{"model": "multi-label image tagger", "dataset": "seven-segment displays showing three digits", "train_examples": 195000, "image_size": 32, "crop_scale_min": 1, "horizontal_flip": false, "translate": 0.12, "color_jitter": 0.2, "arch": "efficientnet_v2", "norm": "batchnorm", "activation": "silu", "channel_attention": "eca", "padding_mode": "replicate", "depths": [3, 4, 5, 3], "kernel_size": 3, "stem": "single", "expansion": 4, "widths": [16, 32, 64, 128], "num_labels": 18, "init": "small_normal", "residual_init": "none", "optimizer": "adamw", "lr": 0.0017, "beta1": 0.9, "beta2": 0.999, "eps": 1e-08, "grad_clip": 1.0, "steps": 9300, "batch_size": 128, "epochs": 6.1, "lr_schedule": "cosine_restarts", "final_lr_fraction": 0, "warmup_steps": 460, "weight_decay": 0.2}
Rows from block 6, named by matrix and row number. Each number is 200 + 40 x the weight over the matrix's rms, rounded and kept within 0 to 999. All counts start at 0.
# convs0: expand 3x3 conv (model.blocks.6.convs.0.weight, 128x32x3x3), inputs 16-31, a 3x3 kernel for each
convs0.34,212,188,174,157,187,199,204,211,208,147,170,216,185,227,211,173,212,247,184,132,191,189,188,221,239,203,211,157,264,124,164,213,171,259,301,202,241,224,172,232,253,216,191,214,242,221,161,201,202,151,215,214,143,230,198,185,171,228,196,235,199,183,201,262,130,145,246,193,159,224,126,128,241,191,141,198,190,168,233,179,182,173,198,210,208,216,237,225,305,263,239,353,270,196,223,208,160,248,277,212,225,217,209,171,213,209,213,216,177,144,207,224,125,191,220,176,179,222,146,184,209,145,184,241,150,176,164,173,260,214,169,213,236,212,232,190,157,188,191,230,223,204,263,272
convs0.35,129,103,115,172,196,224,178,179,182,224,252,209,180,168,226,209,248,319,274,248,208,229,172,164,235,198,175,210,219,233,201,198,209,195,140,147,226,282,216,193,184,233,205,178,260,191,275,209,153,243,191,143,189,155,221,290,250,156,175,214,180,147,193,128,178,180,145,178,159,142,129,112,181,200,232,178,207,251,163,191,187,258,214,219,183,155,167,225,179,198,162,150,181,237,241,239,224,228,228,232,219,195,212,210,228,227,223,151,211,218,232,154,191,212,114,131,165,180,185,219,170,178,220,167,149,158,203,155,228,202,217,199,165,183,171,267,265,216,228,167,219,203,145,210
convs0.36,217,323,286,226,252,234,139,111,197,190,180,227,221,162,200,258,149,130,191,222,166,207,118,154,150,183,225,235,245,216,216,259,127,162,204,207,171,85,177,209,252,159,177,323,176,226,219,221,161,177,248,228,145,169,180,207,232,216,206,218,175,134,128,228,217,216,259,182,178,181,221,195,203,220,149,204,244,146,159,111,193,205,156,249,239,170,225,228,222,249,168,94,172,196,279,243,239,255,180,272,205,225,244,175,205,250,183,259,226,261,238,202,195,256,180,74,201,226,186,219,188,137,230,228,137,155,178,163,285,210,172,316,182,205,184,153,181,253,203,174,218,191,259,153
convs0.37,186,222,180,189,170,143,152,140,159,187,241,190,202,249,198,199,238,222,197,196,192,165,140,150,232,246,251,222,181,269,267,164,198,186,113,156,176,194,218,207,310,281,236,232,209,170,278,220,145,245,190,151,232,176,214,229,249,239,277,242,237,227,232,229,196,211,181,177,213,164,198,218,182,253,218,141,143,188,172,202,197,210,111,161,179,146,185,202,216,239,115,148,206,211,233,252,243,208,205,208,131,175,214,123,161,246,197,223,221,210,214,154,165,159,148,164,209,180,172,216,152,144,176,157,158,180,159,125,210,205,220,198,194,263,269,217,150,177,184,161,271,197,170,248
convs0.38,202,271,213,221,226,166,184,176,180,211,157,187,213,122,210,186,206,241,199,237,225,178,221,224,255,338,267,173,136,172,113,131,149,117,149,193,187,144,180,189,169,173,172,232,207,234,123,186,155,109,128,218,193,158,176,169,169,195,170,175,162,247,204,204,212,245,200,192,208,219,182,102,238,242,182,168,217,174,206,176,206,158,230,249,213,280,232,240,215,200,194,149,202,197,199,188,168,148,219,181,197,187,181,317,238,235,319,238,234,259,222,210,241,188,189,185,159,202,195,218,206,236,204,194,215,148,202,335,253,242,232,222,188,166,155,112,180,212,165,247,165,207,233,236
convs0.39,261,204,183,237,241,171,178,201,168,163,176,209,155,179,256,217,279,316,194,167,138,202,148,163,195,172,183,222,251,190,193,227,196,148,112,161,229,151,259,179,120,267,217,135,260,175,184,178,199,214,203,207,244,189,223,123,244,202,186,264,261,228,237,140,201,151,173,186,149,189,170,155,200,255,208,218,244,202,166,202,201,222,209,213,195,180,219,194,204,209,161,169,190,205,196,258,235,201,254,229,229,195,226,248,177,213,188,154,195,177,242,198,248,213,175,203,162,152,159,223,181,231,187,138,123,157,229,229,240,195,216,170,142,238,189,277,189,210,238,141,224,249,131,242
convs0.40,130,133,121,133,188,191,213,224,263,215,185,171,195,197,183,240,231,263,247,216,204,194,182,181,203,223,167,229,256,289,169,153,204,154,143,142,216,226,199,223,190,203,249,252,249,204,222,220,170,194,193,186,184,166,223,224,208,207,190,184,222,192,176,124,145,135,119,185,192,123,162,184,138,156,159,179,197,207,205,235,264,231,219,217,259,203,214,238,210,195,190,197,210,216,207,203,252,237,221,154,182,183,229,222,251,260,245,249,192,192,171,199,252,215,171,203,214,198,220,212,132,214,186,127,101,124,193,178,160,228,267,217,224,261,245,244,236,227,264,240,223,249,260,214
convs0.41,201,260,198,172,162,159,129,118,144,177,225,240,257,174,119,140,200,225,197,153,153,188,170,164,248,311,259,211,240,211,203,150,210,187,162,247,165,137,180,207,321,169,149,242,216,217,263,257,185,165,172,207,178,158,201,245,265,235,160,175,174,170,188,259,163,161,201,250,262,181,187,202,241,301,204,176,169,176,196,144,185,172,73,139,152,157,220,255,322,248,129,239,294,187,216,188,171,101,162,226,189,185,172,101,185,258,225,225,236,251,207,183,115,178,180,199,209,194,125,221,182,142,213,203,189,128,140,67,255,203,211,214,209,213,169,209,105,205,188,210,202,187,276,236
convs0.42,182,224,217,184,233,196,182,164,147,206,169,184,178,207,253,161,246,266,231,256,208,193,223,170,150,136,125,156,110,191,202,162,160,248,209,144,250,240,195,232,171,197,206,188,220,184,108,195,181,127,177,190,160,227,264,269,229,209,185,200,157,123,138,187,181,167,182,138,160,173,76,127,206,202,195,181,205,175,154,153,176,281,252,223,206,227,205,220,240,195,253,253,232,190,176,203,192,254,221,260,246,228,245,263,223,228,204,148,205,188,195,167,196,198,162,159,199,194,209,204,185,163,181,186,122,186,259,365,277,187,201,202,204,184,213,223,214,179,213,280,261,200,221,184
convs0.43,254,237,155,265,232,168,166,206,144,186,307,219,161,274,232,157,248,254,206,180,200,187,113,172,234,186,202,170,208,184,220,165,199,216,157,197,169,108,236,223,229,251,248,189,250,195,294,205,143,283,132,159,250,196,199,239,267,262,249,234,264,185,263,228,238,217,190,221,227,208,242,212,216,219,199,206,235,236,197,244,249,186,107,194,130,97,223,147,143,179,132,199,257,194,286,311,191,147,212,209,144,115,206,112,187,173,125,179,201,189,182,192,198,184,170,203,254,193,230,256,163,200,233,203,194,253,202,129,243,157,207,216,168,244,189,248,94,210,194,86,252,296,115,287
convs0.44,172,305,278,174,224,241,150,154,192,153,139,154,241,214,139,219,199,112,212,183,147,189,186,156,169,201,219,278,260,191,220,240,169,179,163,236,153,105,161,211,283,154,191,301,209,185,219,230,197,214,267,201,175,190,179,173,213,222,230,217,204,212,179,252,165,125,219,194,166,196,250,245,168,224,180,198,208,211,177,148,210,239,214,262,228,138,196,202,168,218,198,201,233,176,265,156,246,232,167,232,210,293,216,176,249,226,113,220,192,213,228,204,160,277,180,120,177,210,150,220,209,159,210,190,185,147,188,177,292,176,163,226,206,222,182,172,155,227,220,188,196,178,247,173
convs0.45,120,181,202,173,200,170,179,192,202,195,200,285,128,221,206,178,261,237,196,215,192,174,191,188,211,240,204,133,147,189,204,214,168,163,152,160,222,212,222,209,185,241,215,186,237,213,102,179,209,150,228,187,232,268,212,162,195,209,171,169,205,227,260,228,231,133,161,127,137,147,155,162,200,166,162,226,174,202,187,206,224,160,206,214,256,273,250,286,269,230,185,122,218,222,255,264,232,289,249,140,150,174,235,263,231,251,260,243,203,165,158,207,190,167,127,149,166,188,150,184,170,190,174,152,172,172,229,282,185,186,206,179,169,213,193,208,216,226,205,208,227,246,211,207
convs0.46,173,197,156,160,195,147,234,253,198,216,189,233,161,177,211,124,152,179,156,144,195,200,243,271,181,242,263,158,149,142,151,192,233,253,293,349,215,219,217,225,208,208,199,199,206,204,213,200,206,223,219,238,244,241,165,177,192,204,224,226,247,282,267,198,128,188,149,168,220,191,191,197,165,200,184,164,185,183,202,221,211,140,201,152,235,244,217,241,254,270,173,205,218,167,175,201,145,165,240,166,230,175,223,214,201,253,261,238,233,235,190,231,175,132,257,209,122,177,187,214,171,215,200,226,292,267,200,175,175,213,225,137,223,221,181,201,196,203,228,202,189,192,171,183
convs0.47,222,108,152,234,197,225,185,178,171,166,226,233,140,183,298,222,270,325,234,167,152,216,156,181,220,239,215,218,245,173,263,254,204,202,162,138,236,130,245,217,131,220,253,176,248,150,180,167,167,161,173,186,167,162,223,165,283,222,166,249,287,181,207,140,174,180,169,180,181,181,125,97,200,222,248,202,218,207,149,178,199,181,230,192,176,239,142,215,226,183,187,202,164,201,223,268,271,250,256,217,228,177,215,259,172,209,283,188,174,148,256,164,216,216,161,168,161,196,184,206,209,171,204,173,142,159,233,195,210,217,208,173,215,234,192,324,158,193,238,128,179,261,167,226
convs0.48,196,179,215,224,208,253,194,232,271,211,185,112,207,264,141,208,140,62,237,225,254,245,151,246,250,158,201,181,89,175,218,133,187,209,80,206,184,257,157,177,287,134,165,255,149,144,214,122,164,289,194,141,198,146,155,223,145,119,307,207,170,201,177,252,190,275,239,162,219,246,259,259,242,242,187,219,224,218,208,212,173,197,194,158,216,144,133,212,153,171,193,189,174,184,227,105,248,237,232,179,231,209,208,171,211,210,182,208,189,216,203,213,231,210,171,184,126,186,236,172,178,221,147,190,237,192,158,232,273,165,116,242,224,285,244,189,225,190,193,244,215,154,169,127
convs0.49,232,193,174,161,181,241,184,268,209,202,250,122,255,161,145,183,158,239,206,144,203,159,261,235,190,122,106,247,131,245,173,114,168,236,241,218,234,285,239,262,221,172,208,189,174,219,278,226,234,163,161,208,192,202,170,240,163,209,158,207,199,191,203,179,137,214,182,238,263,204,153,131,191,166,149,163,241,187,199,245,238,198,198,202,194,199,202,174,180,157,216,332,239,270,168,180,124,144,221,262,197,203,188,211,207,218,285,220,167,159,150,158,203,197,219,270,252,178,225,155,194,232,206,215,199,250,127,279,221,172,301,263,179,90,164,190,209,170,199,248,220,175,155,207
convs0.50,330,195,240,262,187,246,156,205,271,242,177,141,241,170,165,179,187,223,205,174,167,227,169,194,157,173,203,245,221,200,243,222,228,194,192,276,184,158,179,171,165,210,156,233,191,239,232,196,262,257,176,244,212,188,217,176,197,198,199,187,155,219,195,216,242,192,225,227,201,263,259,217,237,214,227,268,230,204,280,185,193,174,201,180,194,202,130,197,63,78,288,239,145,227,151,96,209,154,238,203,249,264,183,221,245,197,184,174,127,164,229,216,266,280,263,273,209,282,252,200,281,215,166,228,172,249,177,189,189,198,185,183,212,223,167,131,201,196,246,268,183,296,137,169
convs0.51,172,217,227,120,170,204,161,232,169,173,174,190,247,194,142,126,227,294,219,111,193,166,205,210,257,276,230,205,281,166,236,174,234,217,199,225,225,222,156,261,339,200,133,176,229,114,186,234,187,133,188,172,178,198,159,179,216,217,183,207,164,239,209,264,189,141,183,228,182,227,161,150,201,250,179,146,159,176,196,142,177,190,106,161,230,168,209,291,322,226,208,351,272,195,188,161,146,115,205,204,190,224,217,140,192,267,247,202,153,143,203,204,126,216,205,218,179,176,104,211,176,153,175,228,210,149,171,160,301,146,210,169,197,179,153,262,99,206,245,240,200,222,274,244
convs0.52,210,259,265,229,254,241,166,147,229,187,165,220,268,197,167,236,144,152,209,223,204,204,96,144,187,212,249,263,247,245,190,204,164,168,177,246,174,158,171,192,299,132,128,260,182,190,241,229,208,255,234,204,172,160,161,181,202,247,277,237,229,180,163,212,181,182,251,202,222,214,260,227,193,254,179,181,240,210,166,58,165,243,180,169,214,118,177,232,201,215,181,166,210,184,221,200,268,202,187,246,229,247,177,169,202,229,140,218,216,222,227,219,221,278,179,156,158,175,177,217,198,170,223,238,220,204,188,199,375,211,121,299,281,268,212,148,158,220,189,191,222,178,237,161
convs0.53,155,103,170,188,171,235,201,188,201,231,228,145,212,204,215,213,289,250,224,210,197,224,156,214,246,217,197,239,212,249,213,201,234,202,177,194,253,279,252,187,191,226,208,246,266,151,203,199,149,175,163,163,184,213,225,206,206,245,179,224,187,166,198,141,155,170,217,201,177,172,107,102,209,185,185,176,168,159,202,153,150,175,177,195,195,259,180,236,243,191,177,191,176,249,235,208,271,263,255,225,134,188,189,199,209,223,230,202,162,125,204,166,182,206,149,160,161,184,150,136,212,184,189,176,143,144,146,217,194,249,247,210,238,235,212,209,232,212,188,221,205,261,231,257
convs0.54,196,195,166,171,178,194,156,200,218,193,186,173,212,267,204,206,284,203,211,204,288,262,171,268,262,243,210,179,180,193,180,144,188,212,207,215,254,192,201,201,221,199,178,213,225,179,223,202,161,214,168,158,222,181,183,232,248,171,231,246,150,205,233,198,133,221,209,205,227,153,207,173,180,271,196,80,188,265,174,152,199,205,248,159,201,222,149,179,251,196,182,202,236,135,189,262,159,139,233,223,280,169,165,176,249,205,181,214,221,306,149,169,229,164,191,203,172,166,227,223,170,198,263,151,160,195,134,225,282,210,158,196,199,194,138,213,149,193,231,214,241,198,191,235
convs0.55,264,232,218,159,196,230,122,273,276,178,271,204,245,204,87,255,169,184,205,189,212,203,250,256,235,214,224,227,170,222,187,93,150,229,213,183,214,219,200,242,239,204,239,168,189,191,227,196,190,200,191,225,146,194,124,187,155,189,232,206,213,140,183,167,68,86,183,175,246,169,127,185,201,189,207,174,209,191,184,221,163,228,267,226,207,141,163,149,192,239,207,313,207,253,256,179,140,91,148,244,281,241,247,172,179,192,197,231,192,197,192,195,188,168,171,228,218,170,242,185,211,227,168,185,124,164,168,209,169,97,247,241,149,166,180,219,233,261,224,240,212,180,194,258